Weights of a small image classifier: 5.99M parameters, depths [4, 8, 4].
Rows from block 10 of a small image classifier, named by matrix and row number. Rows with one number belong to one channel. Each number is 500 + 25 x the weight over its row's rms, rounded and kept within 0 to 999. All counts start at 0. Numbers have three digits each.
After each channel's rows are labels from the 100 images, of 14976, where the channel reaches its highest value: "top examples" is what is common among them; "colour at peak" is the nearest of a few named colours to the mean colour under the peak. Only what is clearly more common there than usual is listed. The data: numbers of one to four digits printed on busy colour backdrops. In brackets: how many of the 100.
# convs1: grouped (4 groups) 3x3 conv (model.blocks.10.convs.1.weight, 192x48x3x3, each kernel summed), inputs within the group 0-47
# convs2: expand pointwise conv (model.blocks.10.convs.2.weight, 384x192x1x1, transposed), outputs 0-127

convs1.157:508487557516454496518451504501513497480490514470456535487496478496519481537527495499476480476466526504522437491513497469528518485496476515460496
convs2.157:518487486511534509510500492535499499529544492518528475511483516525531459502478488497476549469479513489485483512487488528514548485488494458508534486495502482495498545512501481522495462474496495463520507487524507509495512509550478518525487498458493539504516498503511501518520515509519469511485515526489510491458534502536499514473514514492473477479484566499466506539453488459541479477487
top examples: on a plate (99)
colour at peak: pink (39); purple (30)

convs1.115:516489483517489500481505490542507480489536516511535506481453522511454535491494520445469523460522513503471472479525485489523529472538493472462520
convs2.115:497484498486496496478458522498476554524514472478512484485517514505540533488468521456462517524475474477479520495503476473470496490508473487538476516480512489466544512499489467522501542480483511516460483502485478487513486466489478498450508492485475475510495541504499462469483501480465523508475499451495536468516514456524505479501506509496486515483504515550527506451531476510501454493477
top examples: on a plate (100)
colour at peak: grey (59)

convs1.135:490490505507508513478488504493509520531497434468478535503510514511464496501485458467510538490512514437503502483517499518472514497541538535462458
convs2.135:542522495491504473504529510515505471477492476551479512477507507477510450491489513475499499510501531502450472516474531519494510500517495456528483516506495514595490471497494513530482486481581488472523467485497488474517547498490510519496537495479484487496496537520511469500462498482503521504505492452494484513497498530470526500512501492511520471458496498498515496508482529537489524470487
top examples: on a plate (76); red ink (62)
colour at peak: white (40)

convs1.60:480500506474484537526550470506509543556534471468511509491496485457521487524489527478512487475510542487519502553495488484485461471516516507497484
convs2.60:490458477508488522485492485535518533535523515541524543435534514539519516483479513451531474535473481502492477454476497488534534503512504478497515500499505495482453527499558470503483489477494506533517477508465483549520489485529470500515499512447476479548500500473484496503496490515487462488506529475533467477463456461481557477524496487484530489549493524464472467453530513463468490500476
top examples: on a plate (100)
colour at peak: grey (71)

convs1.153:489521515501526485523469525495528516492491526497496496543452480481450481573505493494487503488514484537500498516543487464522541505502481547484515
convs2.153:515480523495438537442514504493508534482479531512528544508507470502508483523492457512521556506536536519557480519486472476466497451531504489463487518505532527524543540466539483496501487517493541515506477519478461547521543500516434504505534536500514548495508527501468467526536499464524426501522505531546491480523508482495501494573542497490490484513463507549509516486502503499501482499538
top examples: red ink (35); teal ink (25)
colour at peak: white (75)

convs1.106:533504476502500492471512464509535477473528510481528502528520506501523538555494497491520491490526508474526542514506459455544482451486494496497541
convs2.106:485518484469492491489464464473500472469478473452463464516486494509516464492537476478486521519474503516497509498470486487494478502496533486460520486473537533471480501495478486508472521509459486481479489528508447513513486491500542522474550482500473534482491478502480515482518497485561513527462508485514442498519423482468492483495517527415468483461538513495514478462529538548472470516506
top examples: on a plate (100)
colour at peak: grey (65)

convs1.119:555483481509464450500492499526513481534490488496497509518459480528472545509479467477510495486487523494462508536463477480544478491501481540474507
convs2.119:506494491457525489495459503513482525517474506518513480499501462472495485462514535517469483540486561494519505457494502475458495485493481503532498504455447485516479501504493457476560540479471516517538474521493482458528479470512456502492490493497558474473518466474508491486537498510506502472500524498453498551504451506482500510495542507493478471485476514518479503485490462512506520491518
top examples: on a plate (100)
colour at peak: grey (66)

convs1.156:477495484478474524521489551525494510509507511499493524522489475470494474532489495530527507534534465535496502527536498455465560485488466527495531
convs2.156:513531484473504485527506527522522463462503501499488479537499521493530486471462484473488510523492519454546502497541562544514489455473498507469504462495476496473501496539472534512529508485493465508517532510481546489477484556499523515502555464480515531533492525508527536508527505486529467538516511513529436537526487467492476508525528510530488526527568533502548529515490495516519512508490
top examples: on a plate (88); purple ink (35)
colour at peak: white (48); pink (40)

convs1.22:478503475482502522456508538524506466518494539492539515483479488530547469535486483490524504521506507467506489478464509469530488518525511458494557
convs2.22:520516496538494545530519492507496497538541511530470471516478508485446492508528477549527506492511523480524526503516499491530548501534489513511500497461536499500513501494498510502500465530512503504525491497461577489458539548470482494517517532563517479491497470495510426476458519556523488497517493505491531489505509493512516539519499490511503476468545481481466529459509494484497497505492
top examples: red ink (87)
colour at peak: white (35)

convs1.55:537476491482494510508497483493506532530507527487482481474486479491530444539480528514520526545494550486516458554532489509519513512504470524512471
convs2.55:465489451487470471478482502464497455531479480573482540510468506509452494496513460488497516474520504553484449504502465492506483508484504503498504479488519487525483495478492481496449470478517464505548521500524513544486488478459484536513460510491472538504507469516521486503510479514516541486513463509481513495521470517494470508471490485428470500537518503493492515494498449459475554500452
top examples: on a plate (100)
colour at peak: grey (62)

convs1.0:553507537481513533449514478503504502498506484531505516537558530478480471464506502456501480489447488493496506513516515469494509499541516532516487
convs2.0:565477453486461497496475483481476498479474526471473503547506524489472495493456463485490471520550465463503485456462474519505489512512452487474495484485515503514521514463501462488505505508517496456502499511525527489434476466479501475487526510485539463488535470482466534459484480483484522516534430509451486499461504482485495499481507440470517486451476491500503467491478480504451510465462
top examples: on a plate (100)
colour at peak: grey (61)

convs1.65:496524493455485487489517493485529540526526506486504494488496511488519541517481479538519452495477509503506469536539442516470460504523466543508485
convs2.65:477455499500468515512475481436533468501535452500470496484483494492503482474509501496478511517539530506478496501486465484519478511526482467508527563493479489466464520492469508460526459489506519482536471506476447487522469575490501461509459513472486505499510490503477515482508510514502512454500473482513471475534541491476506474542480463509531537472505542502466503514512496460513507508529
top examples: on a plate (100)
colour at peak: grey (64)

convs1.93:482493460528501483464508487482467504508541465548485494492512476484501514496491496457522530482497476511511456491490582509504490462508508465527507
convs2.93:514523462478538499485522556475496527469514488492532501479465493513548465541467497503475468515553540501477504527498523544526492478509504445484490444507484473493481507515542496493537512517446502483510512506499496511429513457475534494536464492523484506500544528499521476500498498466505535530507538545479522524480531516490517485536510504521511499488499506560482503530505535543513518557501
top examples: on a plate (100)
colour at peak: grey (52)

convs1.131:508462504505513465461488461501507468477480507536521512525550464476508524514537488482528509526457542516488516533479450491500502509483537517517503
convs2.131:553516498524547457501505510483473445517474520482516526534470471549506504506470509446501513546502528534535503539480478550509499475504484510496515505524553500501502482529509488469516489462480500509483522552515514502533472511508486453531519457494476503480482504503495475507467532503464512454542531506523514506511526480489507516520523491480532494475483491492512515512524542505515517537517
top examples: on a plate (100)
colour at peak: grey (53)

convs1.6:499541522521527528465535494484486489472489478511464499533514497516477497520526525522452533499436506503535471509522483447508509475519510502535505
convs2.6:507495497463483465507499455506449447527480493480479502492489460486542511492476483500461447518479507461475515439457470464471496461508530520467474508516520477466490482517467471494448460468507472516498488537483480495490495479507457482461481494477488485511548467502494532491481495480492471482473533481472505485449516454498487516482540500553501469535480481442485510495496483473493457483463
top examples: on a plate (100)
colour at peak: grey (62)

convs1.7:495474504519475483501523511446514506515469514503532529502506494512485556491469515517497498513509535496523508572450530514472502494516510467460533
convs2.7:486520485494514494533518524505522538501504476500518528518506502499476518508480509571500538518513524485532533484504544520518499503535484526484501506542536489503540451538489485501478508501515466495534472522467474563480486499512496466491543504460495513501529521497506527539510515547479475515511530547505508477532518446474525487516516526530522545505485529519505479506482514505520529487518
top examples: on a plate (89)
colour at peak: black (48)

convs1.103:554520483530478514483543463519470537558534487488527469487478525510490528531512436508501500475511500508496499481497523497506493500514526497458489
convs2.103:526472478526470479476535502461495526462446516522470485520538510476482454443487521472467513492484500481478440497512489485456541512490526473512474496488455560480491526449493480485506517486496526488496513477533536506484497462504478491518497503472480552484512500478527501495538450503511512474528516514479544474470494503470473473460486467474533519493510490483470486493520486541495509479498
top examples: on a plate (100)
colour at peak: grey (56)

convs1.154:517465469485442544477481536525499501464470562439449500534499509475506493521503502515491509489504493498505534490494507518488515512508482527477494
convs2.154:512488514492508512507468522466501488481527459492501557489493499488497490499512474530482516482531473515502530519477500511514509523471516491528484480484550486472511471531481488555519505494500500524503458503479522491498490493524484513486542506538513469502506473488474522518538477496541499477484521462517516550493489472475487560483530537493505520505472525530529534475475467486542482476494
top examples: on a plate (84); white ink (34)
colour at peak: black (37)

convs1.91:478541522470490465503499490502470521500489493475527519501518531557535498507514500508473496486452498516472532529510468502455491482569495528482487
convs2.91:518490495472497465472475500473506482506515500468529478507527485490481512518532492499466492470496514534504492456554541491492538460485501510505525543515506518494539454524514485513531532477482522525512564504470513488497467542546524503473459499473505498456504473454512513504461506512502466507484557475489471483485495502520489514496534501481476497510516498550507492502520492522501496532501
top examples: on a plate (71)
colour at peak: white (55)

convs1.147:498493485536457500502486485511523551496509506469496515512515502543499487494503516481501493514535476496497471514537496525611502499501517513483516
convs2.147:489533522533508483486526534546481493527481477477514497415498475472504515457510483458510467518484474517451508485509489486441476468507522504482473477534477525523519519528482502524476534511492481500526506531499504485521479520516508471446472496498428474488452483488473458519470523499490485501511509504512500512481478477508508477483506504512480462472477511507473512494534550514491514483502
top examples: green ink (100)
colour at peak: grey (56)

convs1.51:492567499496495490495512464500483523486583508529511487504474454480486492495485473453521538507493479510550518514494517501491521496500476501466502
convs2.51:515513532481473520494537511507519494472517499506464562447456539538532498525451520511492504437493488498493475506502486498517512480536536532515495488494536476526476523535511470492502531451531522480486484533506502507539501526513539516505488515461487461473530592523509497467517509501497539468489543483553495508489516498545502525499540527428517515520507514465517518504504527521486529514505
top examples: green ink (99)
colour at peak: white (28)

convs1.187:514544494467509482476549488459484502479496466504527486478498456542496467501530517504516467510513550520505536493491544534462500498464514512508504
convs2.187:501472544517486535518518481531516517536511488494525499523495513517483516483482468497470500493505514498518494498500480478489512501489440470467525508503508507501493522487479486470475518525490526484469525516510504527495498497474534483505509489521470509497439484526504502515457500470485523477480516508515488498464451500535496521516514492481497539485491452493455517553510541519498501536514
top examples: on a plate (100)
colour at peak: grey (68)

convs1.142:489508537514486554492447486465519503511475523550513504510497498467478495459532526477577496505476502496516497506520486544489492496506521497523517
convs2.142:491490534496558539504514527482496509478472553510507483528473496488452542522460525478550503478486472480473513506516458512511522527502487537523505530511490465523510498502476536470519496485501490509552511495514476444486489464460452543493505508537507570481513521537515493477462510511512519515554514493492545498498496461513523531475511510512498471472516489469542471504477492510512461477547
top examples: green ink (86)
colour at peak: green (26)

convs1.28:488472494527494509470565444494538474500496492517518526503496495519513483534497490457470499531510496505541481488478545515512497503543477490498552
convs2.28:516513500503513492506518517503472511524486494525516475490522453502462499462500507483495529486529497513528502512530526528485509511549538484511536514475521525505451526464521499489494531509517535491515510510519511500532503501499566515468544486479509463542508488518478487461517506506489481526478450497482517492488502527512538500514528497506496540518525512503445528475455495461536519478513
top examples: on a plate (94); green ink (25)
colour at peak: pink (44); purple (31)

convs1.130:511516523511500526530499505505484460457477525514496535523488446470535504467494527462520505485478488501483578500500498495510480493505485468538532
convs2.130:488464521526506476510519489468495507517502545532496467515461515505507533517511512485521516479494510505489515534587490508552540491521490517516486504522536495483497535472465500545515507504510478553505517500505504513520564470510494546531553500524520531528518512494514520531517524481519484502559508519520456515486495497496537517478495477479486524495522485511509539552503523499520471506497
top examples: green ink (90)
colour at peak: green (46)

convs1.17:438488511479522485458530490464501486534460505500496529508503490523519472546528504483477478539510555514481498463474535494493493506532488480497521
convs2.17:458471533495515511509492480494502472502490452496506498511505510492537440514468526532498524505504502478522504460479501485536541514514478506521440492492469502485477485542502551534541502560509469507511456509529495554514481493476472517506522554494478490536509531520508447472562483547498506543489493481519519527496497486499534506473493497524495515500478483497503486501512477509571512465482
top examples: on a plate (100)
colour at peak: grey (58)

convs1.79:458500469482497480491492465515472510524538457550457467489502505484520478499459512462520531464506519499485486492466511496482462459513519534505507
convs2.79:471506485491494502513543505529509510527471533500480481545481523506543483510472522500554464508483526530505497509526491489483491484488524515491475515521496533527461492537529492551533539509469485562525503478457503484485529487467508483476509518516451516465495459542493473493513531529554523525498491471498486483511508517510462481501506493495494498500479499540510513486503472507486520504492
top examples: on a plate (100)
colour at peak: grey (60)

convs1.8:425473521494497485478510479459526488539504501475498476527509468515472464537509490488474517547469519493527479489506506537494456509522518522510506
convs2.8:521490505476534511541510499476572468487514510536509503498500500496488481495496531474549471471516499450501497509473506552481492552498507544497504490496510451483525510514477524517500476528494501509496489523472501539531496496484495500510481458524465497490506550482530497476535508497534457511517516485535514521522503569497475517467519515518477533515480566524497522521454504513498503484514
top examples: on a plate (100)
colour at peak: grey (52)

convs1.58:488498531496471458503524507521472516509445518451534503525541509515478486474505518475481509469537520489511514498530501472490454492478561513509507
convs2.58:481498506487520482535474508486502436497465483494480504533481495538499472502505473494493511524454501492494554534496499482458478511472457538521458511504487543490512480453503516539475526497481453518499483458481494499501469551551491523495511485496512531533478455507505488538513536490526515480494489526537554530494565520467511526492524528482504516504519542548459517477490523482501520500455
top examples: on a plate (88); red ink (33); teal ink (25)
colour at peak: grey (52)

convs1.66:530477525462512482471545478490483494538481504475509477508477558453504493498465538498513501501476501542470524499502459530509511485483452528496497
convs2.66:490519520526491463482496444485499522495503510525477543483527488481514520471486500543507476485507493513508482506457507489481487511506462546462528502493438479482523541517480534533492472489471469532481468511528526495474510520514529491539475469486494524523531505475491499496472499521450462499528494482466478504466469489487512493518501518501486539484458486470520474505508471498522496484474
top examples: on a plate (100)
colour at peak: grey (69)

convs1.21:511504495528509528470487501512481497529531525515515484514491510518460492527543511521519521516468513478485498490453483432530495496502461509564532
convs2.21:510483458512467519525502499495500487509501517481548516502519497508508509459491520502471460472516568535538486542514475502484503523523489471493468525516500498517515524531511534509519453494523488507498490492507493465490523507478509488523540458423495482514453545500517488499507518483512527494503507512474490538508502494503460466463511492484549461496504474497517497483435493488505476508556
top examples: red ink (90)
colour at peak: pink (40)

convs1.88:489516489451472498549475504512477524496508518526555527498509527549523469547518493476493502492513444498520503523505454495456494482499506500479501
convs2.88:515542501477498510500511519520537457489482502496481498493478456553490518509464525529471480488539528510561460499522550506507472501540466517503515520477475502546438495541482562520478475521543514538508507521475509473506471497528497542491485459494482434531532489525512516506502471494470493478496497497513494541515532492497511486471496511509487507528509495489501492482514532522494487525524
top examples: on a plate (77); red ink (45); blue ink (28)
colour at peak: white (76)

convs1.101:531454486500519492474472520491467477492540511500524498494528490467501511524480460448480490532485484468468493541513531500475445500536490491469509
convs2.101:466487534485490504533499517476569515528520522479491506516513424531508526481477499522528492510478533512491494456493477492514483546497438512467504500521519493475497538490549536517538534496495499466543516543469576559516494504495486512509501542482480452503512497496500516474532515520473518503521514542514514513522481549488534509505511491441486514514517455536476527524465503519525450536487
top examples: on a plate (86)
colour at peak: pink (42); white (36)

convs1.144:466474507475515500513517483510545474485486471448449502492507512502493442459490490474492484487485498498511520545553525507496524505504505448512527
convs2.144:504538526509496482515507503514530502551497475540503507463508548472527529477473517516528495464479479506495502517478525474487497541510519525509479510491499527465525519490463506508528522457512507459456501474528464530503521485462513524558509470530509487512527483503484472511530520500509521520477480513535444458509508498512503522513515477520474485526525473503489516476510528461559485547485
top examples: on a plate (88); white ink (30)
colour at peak: grey (61)

convs1.162:509534504518522487523522525469507465509526510520524480510509457541497519505562502498541470448538478511502482475481518508507496500488511518440481
convs2.162:509475521509509511426507536510489512467504522489507471510480464490471475482506460501477515499492510487494511484499492528487479497453463501534541457490523541504504502474496477509506474522486500508479451503444486470525493505523519470473515528496474492510490476496485498478524534485494458499477519499472478521484491510486546533573515520504490480483496529526471549509553475482482490456481
top examples: on a plate (100)
colour at peak: grey (67)

convs1.35:482486502452485481487516497531520472522479513477489534501481483536487490540535499518523498541467536472495471452520484466478451487532515490512532
convs2.35:537536541520498515482480499499522539491508523542497473520540520522503515482452529475533533502492506493495442503449525481509517516515494538509487514502485496498525512498505486515477500509549524527470558528506504526514506533559511488531532533550506519512500494476551525514502511505533498531523523485477503542519502490514465497480502497523507516479545503521490504470511534520474513477505
top examples: red ink (97)
colour at peak: white (26)

convs1.158:483524517460536476501502466528517525489484517426464480505476503511529508504489478503493460481505448521502515530516526508555505509521511465491511
convs2.158:457453473542514538472484522529521513456484517523511516454556499494506489528532511517505524532493455492494478505507492497508504530447535480503466498501551485472490519522475487519496486482517490495476510483474495499487486495499479508477486519505501529505552524519491523482510481520497506508539570529506516466461496476538498516506487506513475482494482496484490516489506501510511527503487
top examples: on a plate (100)
colour at peak: grey (55)

convs1.20:489527487505524512470483523501450476515533554491518481492537483523515502517437505520512516463466518473501483518462509521515526536467484534505496
convs2.20:490543527546502499547524520529526478483479486481504497468512518528485490493525518492523490501511507506493517490532506491532492514485511521514522503566507486472472532482543532513512487497513542518550515496501496490529531500537473491525494485488514485513525488517491499492508552521496523477490495527492520529505515490492540480498513486470501497487523482525478482543554508506468486487521
top examples: red ink (52); yellow ink (46); first digit: 1 (37)
colour at peak: red (30)

convs1.143:499483525512504479485496536531493495465479471516458521489549500499537499517535512454484537551464479493462505499467524499484443510495514488514496
convs2.143:482482489533512508510548507487475508546503488495467539504527452502514503481485527475507550482504482502488521504552478467505494511492464529505499514559511485529514457520493553467495492480482525497521506519517518527508527494540538468461537514487518556522491511481494532519536486516527577473475517493513501532477520509519502525497492541496515514534480548484456544521537519513506488524480
top examples: green ink (95)
colour at peak: white (36)